Weights of a small CTC image transcriber.
Model: 10.9M parameters, 32-pixel images, norm layernorm, layers 10.
Training: muon at rate 0.03, 8600 steps, batches of 256.
Data: trained on numbers of one to four digits printed on busy colour backdrops, 7.5 epochs.
Rows from block 6 of a small CTC image transcriber, named by matrix and row number. Rows with one number belong to one neuron. Each number is 128 + 24 x the weight over its row's rms, rounded and kept within 0 to 255. All counts start at 0. Numbers have three digits each. After the name is the row's rms in percent of the matrix's.
After each neuron's rows are labels from the 100 images, of 14848, where the neuron reaches its highest value: "peak on" is the class under the peak; "strongest on" is what is common among them. Only what is clearly more common there than usual is listed. The data: numbers of one to four digits printed on busy colour backdrops.
# fc1: MLP up (model.blocks.6.mlp.fc1.weight, 1024x512), inputs 370-443
# fc2: MLP down (model.blocks.6.mlp.fc2.weight, 512x1024, transposed), outputs 370-443

fc1.672 099:136125109164164147140128164118144132099166086115165125132130114150120110095098150135161121161082164131104133140176137135118105124110139102104098127141111129139128157146126136124174155121147095133110151125143175136156116154
fc2.672 096:109122110105116137141135130129088147135150119150116159128132175090148119139109144119140127114090127125124132157104119197142122112131153123159089119112162133133112130120128141126190115128151127165152097114098129099149167121
peak on: digit 4
strongest on: the digit 4; length: four; last digit: 4

fc1.51 124:065141141145123097132170124129173143099113143094148133112139122143117149151136137102149163149114102127167109136127135149138087104106094126125118141107106092135089143159138129167125081117109154147206133122128150127119054149
fc2.51 118:139138145143085190098132119121117117138150107140113139126116131131126162100111127167110093116114172157117126099114151117094114128127156113161119111114129097118149128090125137143114119132089194067089106113088166120104060138
peak on: digit 6
strongest on: the digit 6; length: four; last digit: 6; first digit: 6

fc1.474 100:089126144162158125144174132132108123121142148122121114108151125140092167118117128131148122137147143136105102175126150087158150112145105081134107149175119155170140141106125123118145106146089132164122125127083103103153114084
fc2.474 094:153118114101132117164084131147098148117112148126135135131120149155132108131112139133121144186140144105149107101148118118115133107104158133146167139149180148100137133124162112161115096145137152099089149145102097129129144134
peak on: digit 8
strongest on: the digit 8; first digit: 8; last digit: 8

fc1.114 121:118114145135115146122108153108090089133106160159068137134092147168125101137079110124165188119151139118132130096151118176166128116130155126141136159154145153076140156130120127152103092175143160066155130143050118122133108135
fc2.114 118:131125166092097126136111099149128125098139087111141134156146144140129152107144137154128179156112102112136117134135124091114136111107115136133141131137144141098100112121125123102166145087134151120147168156125114145183100085
peak on: digit 9
strongest on: the digit 9; first digit: 9; length: two; last digit: 9

fc1.728 110:121116114155179108120150128110138115152138168145178118146112080189148143108094146084112136132140130111150145138127111141159142112116125153163146124128123136114131141082121121149142139128148101112055125118109133164127125109
fc2.728 103:152170142116078170112129159117139137106149111127147111146137149150132107101158117123128130117137113113122135106090093116142145121115151095132118134104153098143061159100085149112074085122117163119165146215074144120138172120
peak on: digit 3
strongest on: the digit 3; first digit: 3; last digit: 3

fc1.222 102:114136122125101111171145143144136098141130132114135124115118154140111134106108133133151109153121124128156147097113091123147140142139141101087128092152167139135131111159126151139175137141138128159157136129115126176124139135
fc2.222 101:132165138168133112111105098112118106082132145137142104110131070136127136126116138099100127111177147116113148141138136152121116166114101119148142125096171139109142132132096141111140174129111151109127104133136107152127105143
peak on: digit 9
strongest on: the digit 9; length: four; last digit: 9; first digit: 9

fc1.497 091:174097147099143121124129189128098108142155157105106144163119134062159145130111100114110116134133124121153133158148151094129124115153117143126106078141089151116123118152106098090148104160043090129143164134107134152120134128
fc2.497 092:143122139175113175129106107134120159150115130173098092104132141119099140155136117136132145090118084114113167118149141134147134150140132098128143096137107139115163110130101153136157118078161142114126069120159170144150128122
peak on: digit 1
strongest on: the digit 1; last digit: 1; first digit: 1

fc1.110 117:170129113118126157124101161109134102161108111095125143120145125132130160154110106116127117128136077121150125133154142165129149127095151092138103106175135142098153135112091114113100071136144149100141118103077132134101132128
fc2.110 105:149092121108104167122150098168124119130156127150127071120105159149118117104135104138132120140114116099131155109109118126129155080142102132150119133126124118070121142119112131121135113171111145129160110107146110156115117118
peak on: digit 9
strongest on: the digit 9; length: four; last digit: 9

fc1.244 088:112146169135110127150147130073169142120132100123145137136115111078156132128106095177173132144113176172127144148101111139151135151100142108142137167101123165109077149160119135058132157119111189135135149151088141087130104140
fc2.244 087:136151151126128117091098127132176149134127103134138149098126140134095114128146141108103149144180127149133102122165140170125115143120135150139124147113179106170186121148160126162169131151121115123159131115105132143087131126
peak on: digit 6
strongest on: the digit 6; length: two; the digit 0; last digit: 0

fc1.226 104:136103125129148107120118135150153158127169114104157162122142105124126122112119147129084156148122133137157173144136122146131132139167132100145139073142143126143126065106093141173177148113110148101151111117124133138145129163
fc2.226 096:108128135142077138151150130074138134181157089102127082184053116122139106133170101145119101173131125109155129127122154130132106108071148137114144127139110105143143165110125124157163125139113132139153140133096093162126115144
peak on: digit 6
strongest on: the digit 6; last digit: 6; first digit: 6; last digit: 0

fc1.136 100:157127116136118125147145151138177115117111130155137139114133130116109131125120142116120116121146094179144139156126113146134133127109085155100124094159124152160146121127115152150106110144111120152157122118100114167165006137
fc2.136 094:148151142168112119103149146127126118153134127111141113139130147113125161114098141151154088116133182120132143122170176106142133099090140136092136133102086079058093153105140146169130160162086140160093103110121163094133152128
peak on: digit 6
strongest on: the digit 6; length: four; first digit: 6

fc1.744 099:153085188127138117123129108150118112128091125104157119099125095142150146163124116132122158151134085145147110136130147133147137143115133130148117135191166172123136131131107139120109119124109113096121134141112104100110128155
fc2.744 098:149134075135111127150114129108135100129122087126096095167073065121096124138143112121149067125142143135123132121146085122118108166101106154113110077152146124135146161138094107156145155154115113137131116107153140105122149092
peak on: digit 8
strongest on: the digit 8; length: four; last digit: 8; first digit: 8

fc1.107 125:076166151106124121125111139138153131137113109125151100163138128142120121138101072128136181111090159137130152120154154128114114130124099131156106161109126120168134120119079078136147122141112112127160115127144091105137086132
fc2.107 124:099130148154109125133120119137133130119159109139112171164112115151108132118136128093157153127129126125094120114116125141155106156140136103098151113140102132119121138117114137131189107111090194155102119139098071115128113151
peak on: digit 6
strongest on: the digit 6; first digit: 6; last digit: 6

fc1.639 092:116142137151134150144148155147125106123144101165157138169103122107119161145096133120123122110128131124106151132141118119118076120163140142141132153090186104140120098071111114121102114141124134140130134114117164135168128111
fc2.639 084:130158087094134144121142119154102145117104106146110121110125129135135094078192134109114125091124108131130131133157136101094133114131131097129135131117111163153089132141160145142126129116098110129103100102142125104104131167
peak on: digit 5
strongest on: the digit 5; length: two; first digit: 5; last digit: 5

fc1.158 095:099100097092098125122138164095081117114121106151168138160136109130123128160171128145131107103144110124157155168156147116138144103124136145163170085118157127140086141136116151120126089093100125145147119129102127097112078132
fc2.158 094:175138079126188116097097084149115125091144101115143145117113149127118089141078121176167103119120112128087101131124095141123161181121149144136141138134107121102140093120129127137108106107145105143131165149146167142143108178
peak on: digit 4
strongest on: the digit 4; last digit: 4; first digit: 4

fc1.198 124:094135139142152140083142152102099131104108109159153108135092149126138127122123136139128114100119146171129150124122132143112127126116159095122121153122130125159111125122120123169145101168183150102159087049142136089131105159
fc2.198 117:093109124145117120113121158158160125127137068091130110105090137136146103126162140116143157154139132117163106133092152147134128182121138178122145116114140133149143110170099103086061151112134123150168102097103110110102092107
peak on: digit 6
strongest on: the digit 6; first digit: 6; last digit: 6

fc1.631 080:125125169107138141142113108125110093097108158123099110109119142149134128100126113128138121143129146167130119152118152127141147112122147094155142139138104104142139149136118165142151149154112158163146111122111125121167126114
fc2.631 092:113071098126114128123107138098133139175134155113143113121100138126085125116161136159163120126148136090136104123088124093122137141166136123093116128127148141110091155103125134076148123128126141126080149130104121177101118109
peak on: digit 1
strongest on: the digit 1; last digit: 1

fc1.43 113:127117136105133175140104106114100146105111093113165128098154125120146101095147146151164155154110142149092122142168149089163135120117114113135093137063144133123104112114135099136138141117131138136154079103094117105147140118
fc2.43 114:117091160126097127126142082130092135101138108099109162092137129115136125122134136112126133126052116135134119130100137143136133152112092123185138109130120150115169158164152156131105116138113096069127200125128161147091108148
peak on: digit 3
strongest on: the digit 3; last digit: 3; first digit: 3; length: one

fc1.347 110:142128138129094139130152144130127111189156130155123115139119118121136146135067151100149190128147138171138156144131148149144147128126132120132149098097145120129139095136170131145132139126138110100110159149175146145138148144
fc2.347 113:112117115123165144102162117111175184148092129122120150114140128118149101128144176164116128157163134137121116155154136115129108115132161127135057150128141096107124145123074156158092098147098083152151123149117162110148138064
peak on: digit 9
strongest on: the digit 9; first digit: 9; last digit: 9

fc1.117 085:138116122089090117115110117144111112136103133149111081141130166142152125152119100090127139129145142128121148114137136139142087099120111120135136132142148109120147080161142088131116135161128155154094115193126116145165116095
fc2.117 086:097126137151094114165131047113133132123152132102125145114105173126114093153116090164133137122117138092162098135114144126121112110128115172119097147095133136079131163166064129151141149123118137175123092122121131130132118133
peak on: digit 9
strongest on: the digit 9; first digit: 9; last digit: 9

fc1.727 104:129147110196162159108140094142150114156133143112136121135143098138114184130092134115141144140152107157118142153146140126150142108074095127096099130128121129126147085151111105104140121113146129161140124111125099130112139169
fc2.727 100:113107113093108150100133148106060108118156130179151131118139121088116139123164095111112121112144164175111158105099121156131122138079094127145128138184103107169123144142144155148121143106126103135130133165119085144133137112
peak on: digit 3
strongest on: the digit 3; last digit: 3; length: one; first digit: 3

fc1.224 109:104137127134154144107144122119116123097133115130155129124132127125139159106163180089122156156147103127179101116147106136147137110128086159142114146139129094090134128121145132158082099129101063137151148159109123090115151135
fc2.224 102:134142101140131110013142116157114131112141095130115108114126093089122108101157136123156109112109072156137122159123157126130147132155113124136109131107143175143145146112152076120095150127193128139124154088127121102098114103
peak on: digit 5
strongest on: the digit 5; length: two; last digit: 5; first digit: 5

fc1.349 099:103119111177183129158144124175120103132161105137136134163133155138150095141108131141087127155144137116161160106124113104149123128116121127132125113135094154126096117111091159133116117124104136130160121161090136125136103123
fc2.349 095:115164134117108126175177097104120144107138083106134125163131162122126116117127117102083110119119131129165117103153135094109136095099134153130111136159157081109138127126115184133133117132139142084138092092149111094098132174
peak on: digit 9
strongest on: the digit 9; last digit: 9; first digit: 9

fc1.320 104:112144168136152152133152127135118145148163145152121107158126153125134133168119165133089105072090173132129151117090139133119117103123105159106115130081116104175103137165112101132133140091146156093121082063144125117135110148
fc2.320 090:088131064128145088117159116130135090107167165147124154164106122161077109148116123172118171125156107105103078130122131172129126175128089104113137137157098075116143166124123156125081144144101126122149159149117106147113061140
peak on: digit 6
strongest on: the digit 6; length: four; first digit: 6

fc1.14 099:123134064142133160141106126114118147167113151131109200156118107095140124149107120144151135137140134134084097130150168138091103100144121110108116146112139118147153096096108080104156130127156125168153113128125123099148141148
fc2.14 107:080115135107115084126150105125135144129100151068113128137163150168092159165093116152119131094121175146126160143115119097131148150134153105147164105154113102121093124155115108131104137141139149141157156117140113154137181147
peak on: digit 1
strongest on: sans-serif; the digit 1; last digit: 1; first digit: 1

fc1.475 091:105112114139125068138156122147148128099109129150106104134099092129120158142113138075128099166132122119096140162101113146116125125084131129128135127116143136084115158149057127136170096148123139125138151097113142143165114093
fc2.475 088:112149090083080141164114148127133161130137130121116178122143093123119139143087134161151090128130087104140150149141167117108130100105143133091147125139122105149125148181118096163113123073111118107155116173109099150109125156
peak on: digit 1
strongest on: the digit 1; last digit: 1; first digit: 1

fc1.719 110:162119190147126134154113118146127156121110150119163148122082115147133092123147120096139116127144155144152136124145139166149141091153128139156155111143082163154115112158119118140082144093138118099138100167131146124157101106
fc2.719 108:110139152111088100151090108121105103076171107112134136129160132109167080125139113127123099124105140095130117127097124130104127118123132110125092119086140133113107115119115092148161167126089174115150118127133143118113170130
peak on: digit 4
strongest on: the digit 4; last digit: 4; first digit: 4

fc1.258 091:156080114128153172155108153119137179099095097094113123123140113146108120126149125094126086160156119159131158169170116132134139130153111101142120123128110152120152093101142146124131116097122109107117099114114148114162151129
fc2.258 096:185121144121167130133097122135092104133155165143114162108143123088114093157121117113118149138123158143114116128109167137115087155139124123133092131120156131106132146144129139109142149121149154092152167142116142130146103151
peak on: digit 9
strongest on: the digit 9; length: four; last digit: 9; first digit: 9